From a checkpoint of a small sound classifier.
Model: 13.1M parameters, arch transformer, norm layernorm, activation silu, moe top_k, num experts 8, layers 12, width 256.
Training: 15400 steps, batches of 128, held-out accuracy 85%.
Rows from block 8 of a small sound classifier, named by matrix and row number. Rows with one number belong to one neuron. Each number is 128 + 32 x the weight over its row's rms, rounded and kept within 0 to 255. All counts start at 0. After the name is the row's rms in percent of the matrix's.
After each neuron's rows are labels from the 100 clips, of 14976, where the neuron reaches its highest value: "strongest on" is what is common among them; "loudest band" is the band of the loudest frequency at the time of the peak. Only what is clearly more common there than usual is listed. The data: two synthetic voices taking turns or overlapping, over music, noise or silence. In brackets: how many of the 100, against the usual share in percent.
# fc1: MLP up (model.blocks.8.mlp.fc1.weight, 1024x256), inputs 0-85
# fc2: MLP down (model.blocks.8.mlp.fc2.weight, 256x1024, transposed), outputs 0-85

fc1.203 126 [150 122 120 100  49 161 139  94 115 106 112 118 100 154 107  67  87 120 163  84 133 125 172 131 107 166  84 164 109 134 152 109 137 159  66 177 135 110 150 190 117 142 151 114  74  86 157 110 143  94 175 131 134 121 110 118 117 134 177 135  83 117 105 162 156 111  68  96 129  97 107 143  62  97 163 148 122 145  93 108 110 150 158 143 103 169]
fc2.203 136 [136 213 150 138 163 136  59 112  96 124 171 126 115  88 116  82 146 158 138 102 100  96 140 176 152 113 141 163 150  85  92  88 148  84 103 143 153 133 108 178 110  66  90  90 135  88 126 143 164 146 155  63  84  94 118  94 173  89 138 113 173 165 115 156 178  84 143 106 145 124 104 138 115 155 140 129 123  93 193 145 176 153 162 128 142  87]
strongest on: deep voice (95 vs 39.7); background: none (85 vs 32.3); first voice: deep voice (76 vs 24.6); second voice: deep voice (43 vs 19.9)
loudest band: 4000 to 8000 Hz (41 vs 8.6)

fc1.559 135 [143 125 195 131 139 161 177 136  50 135 144 135 162 118 124  84 177 135 148 125  89 175 108 132  82 128 153 164 174 114 132 142  95 156 136  95  51 118 126 108 131 157 100 120 185 116 129 172 150 132 101 129 140 125 140 118 141 100 140  98 140 144  92 122 132 152 145 114 110 195 139 187 115  99 138  98 136 156 115 104 153  90 179 128 134 123]
fc2.559 131 [172 103 104 122 103  89 145 128 152 120 159 136 117 171 138 160 114 128 116 134 149 124 155  90 126 192 142  80 141 142 153 109 150 142 136 139 162  88 185 197 110  87 140 108 104  93 136  78 129 136 125 122  53 125  62 150 102 150  84 138 111  66 142 125 113 125  76 153 136 120 104 109  52  71 137 159 155 205 112 177 129 130 129 128 137  91]
strongest on: child-like voice (75 vs 40.2); second voice: child-like voice (57 vs 20.2)
loudest band: 500 to 1000 Hz (74 vs 23.1)

fc1.175 140 [101 166  83 136 177 145 143 122 145 106 103 144 135 112 127 156  59 114 153 132 111 166  98 141 125 140  71 102  86 156  88 149 140 143 138 155 114 128 142  66 180 191 125 116 105 116 151 141 130 133 131 129 152 126  82 112 104 145 131  77 109  90 127 169 160 231 174  81 152 139 140  93 116  87 147  83  65 119  82 119  83 154  79 143 145 134]
fc2.175 134 [ 77 186 119 140 129 156  94  68 143  95 140 123  99 127 114 164 178 152 103 137 107 109  64 142 132 101 105 180 123 183  69  91 141 180 131 197 145 111  95 106 152  87 122 172 168 144 168  92 112 162 144 135 158 149 117 115 153 129 151 164 188 118 173 145 144 183 141 111 130 163 118 128 114  96  60 105 108 133 129 132 142  85 112 124  91 105]
strongest on: music (92 vs 33.4)
loudest band: 500 to 1000 Hz (48 vs 23.1)

fc1.470 041 [127 125 141 152 122 166 141  91 120 100 153  95 142 113 160  94 193 113 168 107 141 127  94  69 157 152 133 156  99 162 103 125 164  46 168 164 121 137 126 133 101 155 117  88 142 132 102 132 103 167  60 180 148 109  98 122 155  82  97 163 104 134 129 144 142 210 179 155 137 129  82  87 125 140 112 139 165 166  94 108 179  83 153 158 134 166]
fc2.470 044 [116 154 180  93 157 157 184 164  70 111  99 153 134 153 161 111 117 136 124 148 141 135 114 145 160 124 145 158 121 124 199 168  92 196 132 125 143 126 141 109 147 173 163 134 165 109  91 141 104 103  75  67 164 134 122  80 132 161 116  90 133 216 174 136 120 119 136  35 153 162  99 171 126 149 149 172 113 171  81 161  96 161 125  99 100 103]
strongest on: music (72 vs 33.4); deep voice (67 vs 39.7); second voice: deep voice (42 vs 19.9)
loudest band: 500 to 1000 Hz (52 vs 23.1)

fc1.618 071 [163 132  75 160 142 118 145 124 102  85 216 122 134 124 128 232 192 108  84  58 114 128 186 102  91 136 146 150 149  99 147  90  99 153 133 114 117 144 140 136  93 194 138  94 115 153 167 138 139 126 109 152 119  96 149 114 127 108 131  60 124 152 152 127 153 155 173 120 145 138 122 141  98 105 142 153  58  51 145 136 115 168 151 100  76 168]
fc2.618 076 [ 53 161 156 102  88 102 134  88 124 121 139  71 135 137  97 144 124 160 186 161 166 149  99 140 150 118 141 141  79 164 162 124 132 134 161 207 121 118 152 174 173  82 135 201 163 149  90 134 107 107 123 184 107 151 132 138 117 146 107 128 117 119  85 120 111 143 121 167 119 131 127 152 114 109 111 129 136 120 104 125 147  87 193 111 124 131]
strongest on: music (72 vs 33.4); thin (high-pass) (36 vs 12.1)
loudest band: 1000 to 2000 Hz (26 vs 5.3)

fc1.424 082 [ 98 146 105 138 152 128 145 145 122 174 186  88 121 126  55 157 123 156 157 150 109 126 129 136 117 123 156 137 136 161  80 179  93 110 109 160 188 142 126  43 142 175 116 101 135 145 144 161  74 119  97 121 147  68 116 160 115 112 159  70 143  99 154  75 124  87 158 141  97 119 159 104 115 130 145 171 203 159 103 122 142 138 126  75 137  60]
fc2.424 075 [173 183 168 168 139 147 105 151 100 133 115 136 103 127 145 142 119  85  84 157  74 124 207 103 119 165 119  81 142 156 141  83 126  92  96 182 103 116 149 204  82 119 114 110 151 142 137 139 110 154 122 137  97 144 168 117  95 136 124 189 144 139 132 185  95 141 114 141 105 129 123 112 145 105 135 121 114 127 177 142 119 118 132 114  86 101]
strongest on: music (73 vs 33.4)
loudest band: 500 to 1000 Hz (51 vs 23.1)

fc1.746 119 [138  58 153 111 147  85 131 149 148 100 128 156 150 155  80  79 174 126 134 118 196  90 106 115  92  97 117 141 122 159 146 175 136  55 121 110 118 147  84 182 103 146  86 124 104 160  96 152  98 127 157  96 121 166 196 131 138 163 159 128 150 125 147  64  93 150 108 122 129 163  80 157  81 155 120 100 197 168 129 165 137 163 199  89 133 114]
fc2.746 120 [160 131 114 119 118 165 182 114 141 116 205  73 137  77 105 134 111 121 165 127  98 125 164 125 133 151 153 102 140 123  71 127 141 103 110 116 129  92 151  79  89 122 145 126 174 151 125 129 117 123 147 172 176  85  57 127 119 136 196 160 125 176 124 160 127 105 148 134  94 169 145 168 151 124 175  97  55 154 115 113  92 148 121 162 111 125]
strongest on: deep voice (87 vs 39.7); first voice: deep voice (71 vs 24.6)
loudest band: 4000 to 8000 Hz (28 vs 8.6)

fc1.614 072 [133 128 202 101 157  93 188  87 133 103 139 161 100 113 190 104 133 152 142 101 110 173 165 132 138 146 100  86  77 117 119 125 149 122 124 148 186 162 131 168 188 138 113 138 180 109 134 117 141 150 131 125 123 131 101 107 112 102 196 156 112 124  88 148 124 145 149 148 136 176 127 152 121 111 106 139 133  60  96  87  86 143 159 143 157 143]
fc2.614 076 [ 97 180 183 108 138 154  87  48 126 189 147 130  93 108 118 201 177 121 185 123 105 118  61 108 155  95  92  81 126 180 124 132  90 152 119  59  83 125 173  80  94 139  88 102 205 102  94  63 149 100 142 138 112 136 117 107 162 120 120 112 170 188  25 142  78  82 117  71 118  62 138  83 146 113 153 156 111 181 138 127 146 171 165 113 174 101]
strongest on: deep voice (90 vs 39.7); first voice: deep voice (66 vs 24.6); second voice: deep voice (43 vs 19.9)
loudest band: 4000 to 8000 Hz (36 vs 8.6)

fc1.365 111 [116 137 129  89  88 108 132 119 175 113 152 159 119  98 149  99  85  99 101 109  86 109  81  91  95 137 137 179 144 166  90  87 159  68 104  76  72  79 192 165 129 124  62 104 101 150 103 147  89 119  97 147 115 134  93 103 139  89 181 116 123 113 181 164 159 126 147 142 110 151 101  71 115 134 128 118  98 193 194 131 127 150  91 140  95 165]
fc2.365 115 [149  78 206 117 165 141  77 160 181 134 162 123 138 183 162 152 169 122 117 126 153 141 141 161 160 131  67 125 119  98 124 151  78  74  89  83 182 138  94  95  52 143 162 146 174  99 205 173  81 123 148  82 112 117 133  88 126 154 120 118  87 171  79  88  91 140 126 135 168 193 143 152 101 150 141 152 164 115 122 138 121  85 184  82 131 140]
strongest on: music (73 vs 33.4)
loudest band: 500 to 1000 Hz (60 vs 23.1)

fc1.104 107 [121 175 110 144 111 124 145 124 135 107 134  91 162 115 133 117 185 153  92 153 170 160 132 148 156 142  75 160 157 161 115 100 115 119 138 118  89 144 167 153 128 140 111 140 161 155 142 225  91 110 137  97 129 162 166 151  87 165 100  70 164 177 157 147 127 132 101 121 111 189 120 120 149 145  76 156 178  75 109 109 130  82 157 120 141 179]
fc2.104 102 [133 112 139 154 152 101 161 110 108 142 129  85 132  91 111 102  64 108 135 104  99 169 158 153 109 120 132 129 158  93 126 105 169 138 110 126 158 125 127 123 133 123  51 150 124 144  46 160 161 149 144  94 149 134 190 161 122  74 145 135 148 116  82 132  97 142 222 114 169 122 102 159 132 154 168 105 193  69 102 165 165 142 102 106 107 176]
strongest on: fire crackling (31 vs 2.6)
loudest band: 500 to 1000 Hz (52 vs 23.1)

fc1.29 077 [155 208 139  95 168 106 146 135 171 124  79 126 164 122  53 147 140 132 119 197 158 104 118  60  94 149  96 144 141 144 143 145 105 173 143 180 110 120  91 142 157 120 165 106 103 111  94 114  72 128 102 134 103 129  36 177 131 146  98  80 115 139 165 154 115 138 136 112  96 104 111 147 131  81 156  92 107 104 142 116 126 101 148  95 189 179]
fc2.29 076 [159 109 132 102  84 104 165  80 165 125 148 145 101 128 129 107 139  69 143 152 153 145 136 131 117 122 127 144 113 137 157 131 131  81 122  71 145 182 191 129 142 176  44 113 123 113 142  87 151 143  45 207 117 114 181  56 183 203 123 152 149 139 102 141 124 119 150 119  79 113 138 141 115 119 143 160 108 120 136 125 121 111 184 102  71 131]
strongest on: child-like voice (90 vs 40.2); background: everyday noise (67 vs 34.3); first voice: child-like voice (58 vs 25); second voice: child-like voice (53 vs 20.2)
loudest band: 500 to 1000 Hz (60 vs 23.1)

fc1.153 086 [156 115 115  83 122 172 122 126 165 145 114  96  85 178 136 150 155 145  68 110 156 150 113  75  86  84 108 100  75 171 153 145 115 146 126 180 129 134 142 141 103 109 128 109 129  65 133 108  90 118 142 101  82 116 161 141 109 145 101 107 195 122  92 148 159 193 138 156  56  81 117 112 102 110 138 112 153 106 109 157  69 109 181  87  98 173]
fc2.153 091 [106 167 174 115 121  95 157 138  64  77 123 113 136 143 114 134  88 126 141 135 151 185 136 181 152 125 140 100 154  89 148 126 169 112  79  82  42 105 143  97 116 206 159 120 125 158 130 125 150 159 183 113 184 118 148 132 168 172 130 152 132 153 129  96 134 191  90 139 129 127 101 189 136 109 149 109 119 178 117  68 171 173  92 147 118 103]
strongest on: music (76 vs 33.4); child-like voice (72 vs 40.2); first voice: child-like voice (64 vs 25)
loudest band: 500 to 1000 Hz (63 vs 23.1)

fc1.360 120 [132 107  94 116 116  76 114 117 166  88 146 171 155 125 112 212  64 161  45 191 128 161 117 122  47  92 129  34 102  96 135 118 108  62 142 172 149 101 172 107 168 137 132 138 172 101 146 151  73 131  99 132 100 156 150 158 147 144  93 135 107 113 173 178 118 153 165 100 141 146  87 118 138 190 122 188 117 114 169 104  97 135 179 129 118 120]
fc2.360 138 [117 193 144 112 108 108  96  90  77 109 134 147 153  93 130 131 242  89  92 123 148  94 139 122 148 110 143 106 118 163  84 110 150 140 114  94 103 185 112 150 138 143 119 113 146 185 143 134 105  90  95 170  96 114 137 167 126 100 148  94 138 173 151 100 129 194 111 141 103 171 130 139  75 112 105  99 110 151 141 122 130 128  75 109 137 121]
strongest on: music (95 vs 33.4)
loudest band: 500 to 1000 Hz (47 vs 23.1)

fc1.181 124 [130  97 139 124 110 102  69 113 123  92 140 181 153 103 141 126 148  81  72 132 117 150  85 112 172 156 175 124 132 123 136 115 122 138  88 108  46 123 191 116 155 172  94 151 138 112 118 107 106 101 155 103  83  62 114 123  87 158 121 138 165 127 161 141  83  89 110 125 166 147 143 157 187 121 115 110 103  91  69  74 149  87  71 151 183 126]
fc2.181 125 [136 223 154 123  98 167 125 117 126  76  68 116 102 132 157 166  77 178 198 137  95 104 191 132 156 105 117 178 147 131 137 145 106 122  84  90 193 135 132 134 116 128 139 170 141 130 146  86 138  65 134 138 119 166 115 111 195 157 105 133 140 100 107 235 178 141  78 103  85 152 149 158 179 146 128 120 118 116 211 125 139 133 130 107  70 169]
strongest on: background: none (90 vs 32.3); child-like voice (87 vs 40.2); first voice: child-like voice (75 vs 25); second voice: none (53 vs 20)
loudest band: 500 to 1000 Hz (82 vs 23.1)

fc1.215 113 [150 157 131 149 123 139 162 147 110 125 156 147 195 102 147  84 112 133  89 124  94 113 133 107 152 125 151 128 121 137 107 128 152 100 140  90  49 124 137 138  96  72  51 125 109 135 138 149 119  47 165 107 148 119 129 149  78 159 118 136 100 144 140 124  88 128  89 171 143 176 152 118 111 177  97 160 127 125 137 119 126  96 144 132 169 121]
fc2.215 103 [149 203 110 140 110  86  91 126 113 129 137 174 117 116 150 147 207 120 178 101  93 138 173 137 105 124 114 158 102 127 106 151 121  80 110 160 205 108 124 114  91 161  80 184 110  86 163 141 119 153 179 121 162 162 111 111 162 102 105 172 127 187 178 163 172 105 145 130 146 140 126 144 173 213  99  84 121 149 113 139 145  63 137 120  83  99]
strongest on: deep voice (72 vs 39.7); first voice: deep voice (53 vs 24.6)
loudest band: 4000 to 8000 Hz (27 vs 8.6)